From a checkpoint of a small sound classifier: activation relu, widths [320].
Rows from block 2 of a small sound classifier, named by matrix and row number. Each number is 500 + 50 x the weight over its row's rms, rounded and kept within 0 to 999. All counts start at 0. Numbers have three digits each.
After each channel's rows are labels from the 100 clips, of 14848, where the channel reaches its highest value: "strongest on" is what is common among them. Only what is clearly more common there than usual is listed. The data: simulated sounds of rotating machines with and without faults.
# c30: last pointwise conv (model.blocks.2.c3.0.weight, 320x320x1), inputs 240-319

c30.290:374515482479560519505537413528470495480492442514546523465535482496415496434545490478484483471507540539462541448434554422473554478473488530461420443469449493553481515497500449434439497565548526537467458512487543525451504410560475507467459545
strongest on: gearbox

c30.303:424550523438540527568497468462564456443467454537500532400485467486381531476541457491462466438494492560513508521416490493524512522470445495480430405459440517490596494461460498451461586500563581601482506499508523489519520437464550459416514513
strongest on: speed flutter

c30.51:619495568490467499495503558510478487413547459512490493493460507461475500555510461551493530546503470345554419522517447452554462459471464454549486502552484445430506444473511408469511442410535527487514583477471496428534512509474498482535471454
strongest on: speeding up

c30.205:524502568525467532543480536500499438482501542552461515561461464494496522488521510567559553517489498521477471597520520529524497544485437476559545533476487473505528465472517521499483547422508480429503514469491475414572591480461486419457540438
strongest on: gearbox; slowing down

c30.32:419507521438522487480470444519499475526496392536526454485511562419481484449519516502474517578423555455494426409445457505500525488508504504493468454492520551491458451514523440394434512484485487459521486436478425490495464430522445515493454494
strongest on: conveyor; rattle

c30.232:395512513431572520526517459484540451468520521550526514448509506488437547479536445503468483382477426586490530540424512495497557552488426491479444425449456490514579551429471524465461543475575567585500485491532515477538521444424540468456557522
strongest on: speed flutter; gearbox

c30.304:397444417427559413575456391475449530526465488475459530469375511510339530510540481437384511457498502536534571432438562422458534536476497562485466443401479476574475571457499474485501514546472465503436402510489519549455409398435505433439525404
strongest on: squeal

c30.55:481452480486436464513457450517468466455491501446479479510486441511470416475390420473478447298503499574513523499487529473404484452517471468440483503499458509528508487450454507522486500516454456500385446496541491455440458447464532457474541466
strongest on: electric motor

c30.177:465523537484504486460559430521445537508538512517605546470565469539394447448418422510529499456539516527506518518476545422473557487463471533467449473478414492514542464322469525499467478543531446518452466553493542545474467409461488499466519590
strongest on: conveyor

c30.275:412458516468504473390486487456503459502477532573466512506471467506432427398383398448432496431504584528408526489442524479444602417443422563474450434437423453519474441471470520446418474489482427399445454498453510516457459392459409437452486488
strongest on: speed change: steady; conveyor

c30.23:417504482507523557437507497531480569530527467469550538431527471562466518435540483472476467465524487516462627523474600494495506540488519528433437484480461513571525557482493526482453541602528482523488417550482578576493574438590470526496462533
strongest on: gearbox

c30.153:519492414603507571522550546626523569581538519445596511486585527522543479546469536500532414504498455544528561513607552562391495470600584506368569624524526538563545544536517570578579490585520476552471355518597500555408512544569563566544510570
strongest on: speed: slow; speeding up

c30.91:404475520472554515465539441504524507472521498462537499476535486501361468461481421472475462421497517578457543502442543457431579464465457535425453470449410481506538524468487498481462519549483556566465470499490484537413438420460501493472486558
strongest on: rattle; gearbox

c30.280:442439461464392447417450444474457549533468483511491507522473506461498447431470519466445506523474539410473493432472549491497516382495531456491454463461520517551487462501450447463446421487473386322411476480491470477492483491475357498480400442
strongest on: electric motor

c30.158:548518519464431501472506474443481407469502508562463459588495404514492452522417406526480457464482521461529463582476468449472512487457435424484475486514481490436489465468494483514506527368489484461512526488460486439474496509439550446510507444
strongest on: piston engine

c30.93:509520475569547566440556540567433600496534490482524555490529588570525484480558621490507519536521423479485598457528564550533484474531587533502504538519596468562470568513536544482489472558542514548505489558511573541503574530601527576554404533
strongest on: speed: slow; turbine

c30.141:469550477455396438429514536464479538456483490503486491414510487527467408482421492500510474491529510468490542426456571503527443374471510422480499466514488505544531509526400505447453567528504557527492513519490526516450450450474540496475390547
strongest on: state: faulty; speed flutter

c30.85:391434458437458415401450421470529488512432449489431511488423399483391391436437387458423416438500516436447477436447490466436497394466441489416436460438382493466541486442415486429443445456472497568454421485496491481404379415433513426410412446
strongest on: state: faulty; rattle; squeal; speed flutter

c30.30:428502472449514498429532436464490477441506528487475492487513420505399443423405407480453466356483534548433524496415525431446529439436466512474426435451403507503508459457468478470426484506475496492422452493481504504474476423437485478463513507
strongest on: conveyor; rattle

c30.154:506452463538468531557497498581512480462512538421513507479523453544508455544417457461489426353524443601544543543545573532418463480570501473419531569511467495547530514487460581593561512551463487514415416540580540479427489463516547484524574517
strongest on: speed: slow; pump

c30.133:513517494494502510548536446440513363466487522541498439566520468465545456549433498517496463471461515545573451584520476491483528495490491504472531528487521517487521474538510478531529569413480493474474497452480424481470503524450527487505546495
strongest on: gearbox; electric motor

c30.170:519504466584545579429529566577460626542502507472537542457507588579502481469553579465493512527529449492473621498545585555528503488543585539502519538494578474587493565510530560489491476570505514542521488561534566563511595518599547554528429529
strongest on: speed: slow; compressor

c30.26:525498435597554572469562594539508524517542545449504569545531585559607500524530610495509534511550481494488530467559533554517485467550545561520544548547610517526496525575588574528541464540505547558540506554550561549503551591569544531582428513
strongest on: speed: slow; compressor

c30.44:478470468465418480496536436549441528431529502475537414530552434467494344478372447516497410338449502559522547499441553430413478424504534394389464473534434564534563506428399470489467504548462518545390429474547448443425461422454522517508501517
strongest on: speeding up

c30.222:461541396551634517483457547483415480553492469520437492388414544530434447540501549482399560431475477504553506546438660438654620441471426695493486429523572452628506541604604476474504464527514502501554410562463532666608656443615497450504469404
strongest on: slowing down

c30.175:491516564473466507508486483399444471512526494561528476463472407488411533509472329523484504470455502472495451525431475445451538510428391461504496433477379456457454515418476434469481481370547447448522526481436480446472492476437541409469531428
strongest on: compressor; rattle

c30.129:487468464536454517496469530519511467495491545423472520509469411543483413447339388460482487333550492563449523527528520527474510398521448481476512533481424466501483459464450560513479495495445475465422444528528527468488522476512511427449543473
strongest on: electric motor

c30.312:403497555457547521504520508445494398517502524572521533433480462504460585456505398451467537438515490513448478481421496488496580570489347544517449445416419368488535572422504521428440508395569476500506486498500520486524499426433548404451515456
strongest on: conveyor

c30.208:493422463467412496458479493490485519504491518506513461518501530492541423516480520467467497519458530469511500478422526425497542391442535443512487455465543522523484467521489478442453454499443400367410516501444495498508504551496408535498459478
strongest on: state: normal; gearbox

c30.318:446483473455448467432506446477445471435501522497470502471489436508482409398364409479467451341501541527429525498427537451432509406446461464441436443486430489500528432459457489451413493495477506472407451489480523464457460417437451455492478480
strongest on: electric motor

c30.203:526581551478506438446577537582508542480570466492533515551582486453626543547571531553598408612474501466541500382548398470373468472563635506421533545597506547458541516536534445535534519511521486548618475441558478516391387559421525626623443585
strongest on: speeding up

c30.155:531538578483473520531484440453506455454526491539443482532498468434555530596535464537522476508453521522566480526502509472476382569515451468484555495560465513447555550470452454547566595471507509573524504422496435439469492481472602478549547509
strongest on: speed flutter; machine: gearbox

c30.5:424555542433575502548503485450545430473477490545492519410477472470411537474528432483437473412494471551497515522393492488481554520472421523451433406437419480497587524430473513433446569455558564594502465498520508474497488456441556459433538519
strongest on: speed flutter

c30.309:471525540491602516558427513485626389549416501452397600465419568559491477475489540451508598523598481498519487582493471570557524480518439624599493490486569527457522460618594581550529522452460662645623598562541577517572494513518618428423554432
strongest on: slowing down

c30.194:588509505555468486474533533522458570457547498488527496463509540476542505561503526510519526567468419373523445461561463492500487457526507467518569547516548471441440479510541452538578478470525508532566560462452466486499523600490545529533443504
strongest on: speeding up

c30.287:424523568480560521479492460465444522547519476490503473385489539532404435473498511497474530492486446501484548498475550489470514514478465549496450462478500478543493586503537514449456605562523452559516457526485492563484452361546556447476479485
strongest on: gearbox; speed flutter

c30.142:509505463591510551544536528598539519531532540452540524546548486537536451513427521497515437453536444549543524531626550589449473457555539514424521653525512522518520472527523604601542513543509514513437403541556518511459498531560533515526535538
strongest on: speed: slow

c30.285:440500492459522458499526456544497496465525499488552500536551482521490501437500489498532485398544487541468527509462528506473485529482497537473429489503502514514512527537524518498450498555522547540471433497500543544473445418475488517482520540
strongest on: gearbox; electric motor

c30.207:485500464499541498454528480559484525531529465487528524511555511529523457438494557492520479460550491522497557491506521529473486478494591559455430543520535528537488554537547540502446529557524508530467415525513557587473508447547500564546437549
strongest on: gearbox

c30.196:404478454458503492446538436536468528500564513439576494477557439527443491410505420479529481392523556567437553509426569457465522515484504531462406462500426519561524553491499513484460491595514534531422398521502551585462482402507468527503506555
strongest on: electric motor

c30.58:490510536485517510513485504461515458399436526505411481471517488491497447502448469463491441472524515622499514521459541463486435458477489510444471478487495520495458496531528504471466544478455488545483480477476480484458501465434576475487527510
strongest on: state: faulty; speed flutter

c30.224:427644592476460524635605499465569428531581455675600585522614472495499523488510496612657496491504557531557447477468451545512405495442516383485464454531497488459524461450449563447459550468594531492536558510447548462486467453488507553523541646
strongest on: speeding up

c30.21:374493439467489450428493363458450494443507511482502512467469459514379460394484454490435475451517519545409532421468552470472537445441462531457452464474438439568449519492508497510484472534491427424388402512460487545450420390471443478490442477
strongest on: turbine

c30.34:429527548410556468524466446454556469462439451503480501398465462463392498462532447470426448449459465534491512512394499443488527494430439531455413424416431493475577489451464444428419562498547571582506494463477476485476437436407545454415533502
strongest on: conveyor; speed flutter

c30.227:504433456479450521466500488488418495529478472503513538518494438532429443488485408472466485462527506441497489486495496503461499452486456463485462456457410525495462487421447503504503406493480413450424450532503529493489498580547480420427442470
strongest on: piston engine

c30.104:412507522455529530458539443478528478449509501522521492456535452481375477465484411484458432426474503541469508496417509439426571473440456509414434421425398501504560512443441472456444510520505549553488469495477477492415439428447504493454500540
strongest on: conveyor

c30.113:493513501488451527522514490514466516483506477550503508494524460478542574512568531530541445471467503534507522527507503524467382560525537460416497514527494493502493481488451494483479548512545555555439443485535526487477521452529532546527500541
strongest on: speed flutter; gearbox

c30.305:473484415566548574454519536557495569519516510477542581457529498582478486504504525466486479467560478541505582562551584550509503548538546556466504561471497491553528552504538578535507524577514491547488400567551604560491575465596511542506489542
strongest on: speed: slow; compressor

c30.28:517490456594459562489536533553541482511529566432543510525552449548514430523392469494497386445534468633518566567581557568404447475554509492386533599547465529544532523503496619611566503571487463494391387551556524491406499480562570512546536549
strongest on: speed: slow; pump

c30.69:460495502447533452398502463519536553508523399454525492463537485453480488469522466503509455572460526454466532432475500475426516441484535519455455462517461521489506494482498461415450489516503475492575443455456474512445471414455438547521413534
strongest on: speeding up; gearbox

c30.286:553466409614432561500516570547534494487491574365493502470509478538511456523406500462514457445545458555491495553617529579460413480534504463451587601493503503516497481509491595627562491519427445444414425547526503453487553483527503501500532523
strongest on: speed: slow; pump

c30.92:513571559477446524402556530426423500412532466546538568524559489539430507432514489545518432565563570452440498487437463437457512507438477456500354432543481444444439435471476522358402514517538470488534529553472549429409464443486481524525421561
strongest on: speeding up

c30.12:482473420534514495497533510608497545546526516419558513512572519536522440491440531465505440480532489568504547494561530523408482480562561523416516581505524578555523583559535532561540505592498486525456390517575529537429455499526530546527505563
strongest on: speeding up

c30.239:549504506529488540496504533427529412456461515523462484541480464496565491465468489486481467469485562542521497569522508490526495429467501523484514545484485496501492412541495476536514591488416540502490528483446475503488523525496476489479538482
strongest on: piston engine

c30.268:426480461415451408477474426504448546438506497494504508528457451498498512439566454501473453507475405536448534479466543427449451545491512448473476471542437467560520524495439427470447498552495505463491499486499520475435407475437445499512503455
strongest on: state: faulty; rattle; piston engine

c30.122:481487506501482587475474553477502430453414505498410482416513507500486535526528467436497487480512487543493552539467581518509425572477448447505514454469482544514558624513456506495515548468445542572498536501469491467506551428498550464463509535
strongest on: speed flutter; machine: gearbox

c30.56:478495479448454466387517446548502516568543491497551451481545444473504411511402462485479438493433567455475487460455502471410541378489521479427457466513451512541513449446450461469463380524505425440460408498523484557420411475508435534512431547
strongest on: muffled (low-pass)

c30.29:391556549465556480533474512527580434453478459506444541457479563515543588424581574513586526505536432478510479545497472583475453586565536519499453490500568560474550490633540560493458570438539625610658541497547551447497502531457545501500491547
strongest on: gearbox; speed flutter

c30.291:409534515467556487481515420504527539477478432483552475422518454487442526421590470488491456495466506537489546453386554429478523507430508513439412413477432499544515512471478451389395554558546512533545492499450511535447469410536478525464457548
strongest on: state: faulty; speed flutter; machine: gearbox